Weights of a small contrastive image-text model: encoder depths [2, 4, 4], 17.6 epochs.
Rows from block 3 of the image encoder of a small contrastive image-text model, named by matrix and row number. Rows with one number belong to one channel. Each number is 128 + 32 x the weight over its row's rms, rounded and kept within 0 to 255. All counts start at 0. After the name is the row's rms in percent of the matrix's.
After each channel's rows are labels from the 100 images, of 14848, where the channel reaches its highest value: "responds to" is what is common among them. Only what is clearly more common there than usual is listed. The data: short English words printed on busy colour backdrops.
# convs1: first pointwise conv (encoder.blocks.3.convs.1.weight, 160x160x1x1), inputs 54-107
# convs3: second pointwise conv (encoder.blocks.3.convs.3.weight, 160x160x1x1, transposed), outputs 54-107

convs1.30 112 [128 128 214  89 128 203  45 177 128 128 128 128 128 128 128  89 128 128 128 128  76  66 128 118 128 128 128 205 128 128 163 128 128 128 128 128 171 128  82 128 128 128 128 102 128 128 128 128  68 128  86 128  73 128]
convs3.30 101 [128 128 164 174 128 128 128 128 128  77 128  73  71 176 213 128 128 161 128 128 128  70 128 163 128 128 128 128 128 128 154 188 128  55 154 128 128 219  78 128 128 171 128 185 181 128  72 128  68 128 164 128 128 128]
responds to: bold; red ink; the letter c

convs1.19 110 [128 128 128  57 128 128 184 128  77  93  70 128 128 128  86 128 159 128 128 128 128  61 128 195 128 128 128 153 200 128 128 185 128 194 128 128 128 128 165 128 128 128 128 128 157 182 128 128 128 200 128 218 102 128]
convs3.19 113 [162 128 128 207 128 128 128 176 128 128 128 128 128 128 128 181 128 128 128 199 128  96 128  98 128 128 128  89 128  77 163 128 198  85  86 128 128 128 128 128 128 128  95  50 128 128  77 167 128 128 128 173 146 128]
responds to: the letter o

convs1.117 098 [191 128 128 128  57  65 108 128 128 177 128 128 128 128 128 176 128 128 128 128 128 128 128 128 128 128 161 128  63 128 128 128 128 128 128 128 128 128 174  70  88 128 251 128 128  92 128 128 170 128 128 128 128 128]
convs3.117 102 [128 128  91 128 128 128  54 128 128 128 128 128 128 202 128 128 128 128 128 128 128 128 128 128  59 128 128  85 181 128 168 128 128 128 128 128 128 101 128 210 128 128  89  78 128 173 128 184 128 128 128  91 128 128]
responds to: the letter w; the letter m

convs1.15 106 [128 208 128 128  64 128 196 128 128 128  82  94 128 128 128 128 128 128 128 128 128 128 163 178  49 128 128  97 128 128  91  56 128 128 128 128 128 128  74 128 179 150 128 152  89 128 128  86 128 128 101 128 128 128]
convs3.15 105 [128  71 128  56 161 128  82 128 128 128 128 128 128 128 128 128 128 128 193 218 128 128 128 128 165 128 128 160 128  87 128 173  89 128 224 128 128 128 128 187 128  50 128 128 128 128  95 128  63 203  62 128 128 128]
responds to: italic; the letter p; yellow ink

convs1.26 101 [128 128 128 205 128 128 128 128 128 128 128 128 128 128 128  75 128 128 128 181  95 128 128  85 128 128 128 188 128 128 128 161 128 173 128 128 128  86 128 177 128 128 128 128 128 193 128 209 128 128 128  16 128 202]
convs3.26 114 [128 128 177 128  62  76 128  80 159 128 105 128 128 161 128 128  83 128  78 128 128 128 128 128 128 128 128 128 128  82 128 128 128  77  84  68 128 170 128  86 221 128 128  97 128 187  69 195 128 128  91 128 128 128]
responds to: italic; the letter o

convs1.4 095 [128 172  84 128 128 128 128 173  78 189 128 171 128 128 128 128 128 128 128  70 128 128 128 128 128 128 128 128 176 128 128 128 128  64 128 128 154 128 102 128 128 128  87 128 128 191 187 128 158 128 128 128  80 128]
convs3.4 102 [128 128  56  75 128 128 128 128 128 165 160 128  79 128  80  85 128 169 128 169 128 196 128 128 178 128 103 157 128  90  39 198  86 128 128 198 128 128 128 128 128 128 128 128 128 128 128 128 128  79 128   9 190 160]
responds to: the letter o

convs1.113 099 [165 128 128 128 128 169 184 128 128 128 128 128  80 128 180 128 178 128  78 182 128  48 128 196 204 128 128 128 163 128 128 128 128 173 128 177 128 128 128 128 128 128 128 128 128 128 128 128 128 128 187  54 206 128]
convs3.113 107 [ 72  80  89  94 128 163 187 128 128  77 182 128 128  88 128  71 128  21 128 128 128 128  65 128 128  81 128 128 170 128  87 128 128 128 155 128 128  29 128 128 174 171 128 128 128 128 128 172 128  86 128 166 128 128]
responds to: the letter o

convs1.133 100 [128 128 128 249  73 128 128 128 128 157 128 128 128  94 128 128 128 128  80 128 128 128 128 172 128 128 128  95 128  72 189 128 128  43 128 128 128 128 128 128 128 128 221 128 166 128 128 128  74  34 128 128 128 128]
convs3.133 092 [184 128  84 128 128 128  39 128 201 128 128 128 177  70 171 128 128 128 128 128  74 204 128 174 128 128  71 171 128 128 177 128 128 128 154 128 160 128 221 128 128 223 128 128 128 128 128 128 128 128 128  38 128 128]
responds to: bold; the letter w; the letter m; monospaced

convs1.122 103 [128 203  78 128 128 128 128 128 171 220 128 128 167 128 128 128 128 173 128 128  90 128 128 128 128 128 128 128 128 128 128 128 194 128 128 128 128  92 128 128 128 105 128 181 128 204 128 128 128 128 128 128 210 128]
convs3.122 091 [128 186 128  80  67 210  59 128 128  77 128 128  77 167 128 128 128 128 204 128  22 128 128 128 128  64 128 181 226 128 128 128 128  68 128 128 128 186 128 128 128 128 128 176 128  90 128  67  46 128 205  74  61  89]
responds to: the letter w

convs1.119 097 [128 128  65  68 168 128 169 128 128 180 128 128 128 128 181 128 128 128 128 128 128 128 128 128 128 128 160 128 128 128 128 128 128 128 128  51  65 128 128 128 128 128 128 128 128  59 128 128  88 128 128 128 128 128]
convs3.119 104 [200 128 128 128 128 128 195 128  73 128 162 128 128 128 128 128 128 128 128 128  90 128 128 128 128 158 128 128 170  82 128 128 156  97 128  59  66 186 128 128 128 128 128 232 169  23 128 128 128 128 128 128 128 128]
responds to: the letter p

convs1.66 104 [128 128 229 128 128 128 128 128 128 128 128 128 182 128  91 173  66 167 128 128 128 161 128 128 128 128 128 172 128 128 128  75  38 183 128 128 128  91  87  84 128 128 128 128 128 128  91 128 175 205 128 128  71 128]
convs3.66 084 [ 52 107  99 128 128 128 128 128  82 128 128  59  73 128 128  56 128 128 191 193 183 128 128 128 128 128 128 128 191 128 128 128 128 184 128 128 128 128 128 128 128  99 128 128 128  71 128  47  12 128 128 128 128 178]
responds to: bold; red ink

convs1.147 093 [128 128 128 128 128 128 128 128 128 128 128 178 128 128 128 128 128 128  88 128 128 128 128 128  67 128 128 128 128 128 222 128 128 128 128 128 128 128 128  69 128 128 187  42 128 128 128  66 128 128 128 128 128 170]
convs3.147 100 [128  66 154 128 175 128 179 128 128  81 128 128 128  87 128 185 128 128 128 128  87 128 128  93 128 128 187 128  84 128 128  67  89 128 128 211 229 165  90  62 128 128 128 214  58 128 183 128  48 128 192 128 128 128]
responds to: the letter o; red ink

convs1.158 095 [128 128 128 128 128 128 199 158 128 128 172 128 204 128 162 128 128 128 128 128  82 128 128  69 202 128  57 128 128 128 128 207 128  94  60 128 128 128 171 128 128 128 128 128 128 161 128 128 128 128 128 128  90 128]
convs3.158 094 [128 128 128 128  37 128 128 128 128 128 128 128 128 128 128 128  74 128  79 128 128  51 128 128 128 128 167 128  62 128 128 128 128 128 128  37 128 128 128 128 128  78 128 191 128 180 128 199 128 162 128 128  34 171]
responds to: the letter e

convs1.98 099 [128  89 171 128  43 128 128 128 128 172  85 128 128 128  53 128 202 161 128 128 128 128 128 128 128 128 128 128  69 128 128 128 128  87 128 128 128 128 128 169 128 128 128 128 128 128 128 128 128 128 128 165 128 128]
convs3.98 090 [128  95  75 128 214 128 128 128 185 128 128 128 128 128 128 128 128 128 186 128 128 177  81 202  74 128 128 128 186 128 128 128 183 128 172 128 185 128 128  71 128 128 128 128 128 128  35 128 128 128 128 128 128 128]
responds to: the letter p; red ink

convs1.116 107 [128 128 128 128 128 165 181 128 128 128 128 128 128 128 128 128 155 200 128  87 128 128  81 128 128 175 128 128 128  98 128 145 128 128 128  80  64  88 128 194  83 190 128 172 128 128 128 128  96 128 128 172  69 128]
convs3.116 102 [128 128 128 128  83  39 128 128 128 128  84 128 128 159  85  92 128 128 128  76 128 128 104  58 179 128 128 191 128 128 191 128 128 128 128  89 128 128 128 128 128 128 128 128 205  83 128 128 173 128 128 128  76 194]
responds to: the letter p

convs1.54 104 [128 162 128 180 128 168 158   0 128 128 128 184 128 128 128 128 128 128  71 128 128 128 128 128 185 128 128 128 128 128 188 128 128 128 128 128 199 128  44 128  55 128  58 222 190 128 128 128 172 128 128 128 190 213]
convs3.54 105 [128 128 128 128  53 128 128 128 128 128 128 128 128  87 128 128 128 201 169 167 128 128 128  85 128 183 128 177  96 128 128 194 128 183 128 128 128 128  81 128 191 128 128 128 128 204 128 128 191 128 128  90 128 128]
responds to: bold; the letter n

convs1.78 101 [128 202 128 189 128  88 128 168 128  86 128 180 128 128 128 128  67 128 128 189 128 128 128 128 128 128 128 128 128 128  71 128  90 183 128 128 128 128 128 128 128 128 166 128 128 174 128  62 128 128 128  82  92 128]
convs3.78 099 [128 169 128 128 128 169 128 128 128 128 207 162 128 128 128 128 176 128  71 128 128 128 128  75 161 128 229 128 128 128 128 128 128 128 128 128 128 128  53 128  33 128 128 128 128 188 128 128 161 160  89 128 128  51]
responds to: italic; the letter p

convs1.138 102 [128 177 128 161 128 128 128 128 128 128 128 128 128 128  87 128  66 128  96 128  90  68  77 234 128  73 128 128 128 128 187 128 128 128 168 128 128  72 128 128 128 128 128 128  69 128 128 128 128 128 128  91 192 128]
convs3.138 098 [179 128  88 128 128 128 128  90 128 128  73 171 128 101 128 128 128 128 128 128  95 128  46 128 128 182  73 128  52 128 128 128 128  88 128 128 128  62 167 128 128 128 128 128 128  79 191 128 158 128  77 128 128 128]
responds to: the letter o; bold; red ink

convs1.136 089 [128 128 128 128  44 128  91 128 128 128 128 128 101 128  79  92  80 128  71 128 166 128  81 128  78 128 128 128 128  40 128  60 128 172 128 128 128 128 128 128 128 128 179 128 128 128 128 128 128 128 128 128 188 230]
convs3.136 109 [189 128 128 128 128 128 128 183 128 128 128 128 128 208 128 128 128  88 128 128 128 128 128 128 128 128  72  88 163 128 128 128 196 128 128 128 128 191 190 128 181 214 128 128 128 128 128 178 128  65 175  89 128 128]
responds to: bold; the letter e; monospaced

convs1.149 105 [128 128 128 128 128 128 128 128 128 128  50 128 128 160 128 171 128 128 128 128 128 128 128 128 128 128 128 128 185  92 128  92 128 128 165 128 128 128 128 128 194 128 128 128 128 128  55 128  82 128 128 128 128 128]
convs3.149 100 [128 128 128 128 128 128 175 128 128 128 128 128 182 128 194  76 128 128 128 128 128 128 104  85 128 128 128 128  61 128 128 128 128 173 128 128 128  72 128  65 195 204 128 128 199 128 159 128 128  40 128 128 128 177]
responds to: the letter e; the letter s

convs1.139 117 [128 128 128 128 104  39 128 128  94  91  79 193 128 128 128 128 205  32 128 128  80 128 180 185 128 128  94 128  68 128 128 128  65 128  86 128 128  84 128  88 128 199  87 128 128 176 100 164 128 174 176 128 128 170]
convs3.139 106 [128 160 128 128 180 172 128 203 128 205 128 128 128 128 128 196 128 128 128  76 128 128 128  88  81 162 128 128 128 128 128 128 128 128 128 128 128 128 128 128 128 128 128 128 208 128 165 185 128 128 128 128 128 159]
responds to: the letter p; the letter h

convs1.23 098 [175 158 208 128 128 128 128 128 197 128  63 128 128 128  61 128 128  80 128 128 128 128 128 128 128 128 128 128 128 128 128 128 128 128 128 128 128 128 168 128  79 183 128 128 205 128 128  81 128 128 202 128 128 233]
convs3.23 119 [ 92  81  94 128 128  72 128 128 100  90 128 128 169 190 128 157  67 128 172 164 128 128  90 128  54 128 128 128 128 128 166 128 128 128 128 194 128 128 128 182 128 128 128 128  87 128 128 182 128  79 128  84  81 128]
responds to: the letter w; red ink

convs1.14 105 [128 231 128  61 128 128 128  86 128 128 162 128 128 128 128 128  56 128 128  70 128 128  79 182 218 128 172 128 128 128 128 128 128  77  88  78  70  86 128 128 128 128 128 128 128 182  70 128 128 128 128  64 146 128]
convs3.14 092 [236 128 128 128 128 128 128 175 128 128 128 128 128 128 128 128  78 128 128 128  78 128 128 128 128 179 128 128 128 128 128 128  62 128 128 128 128 180 155 128 128 128 128 128 229 128 168 128 128 128 128 128 128 128]
responds to: italic

convs1.31 091 [183 195 128  35  80 128 128 128 178 128 128 128 128 128 128 128 128 128  65 128 128 128 128 128 128 128 128 128 128 128 128 128 128 128  22  60 128 128  79  91 128 128 128  54 128 128 128  69 128 128 128 128  80 128]
convs3.31 108 [128 178 128 128 128 128 128 128 128 223 128  80 128 128 128 128 128 128 128 128 128 169 128 185 128 128 128 128 197  81 128 128 128 128 128  72 128 128 128 196 128 128 128  22 128 185 128 165 152  71  33 128 171 128]
responds to: the letter o; red ink

convs1.90 098 [128 181 128 167 128 128 128  96 128 128  86 128 128 106 163 128 128 128 128 222  71 168 128 128 128  67 128 128  37 128 174 170 128 128 176  63 128 128 128 154 128 128 128 128 128  71  75 107 128 128 128 128 185 166]
convs3.90 094 [128 128 105 128 128 128  81 128 128 128 209 128  53 128 206 128 128 128 128 128 128 128 128 191 128  81 128 128  77 128 128 128 180 128 128 128  56 128 128 128 128 128 128 128 128 128 128 128 180 222 128 128 128  92]
responds to: italic; red ink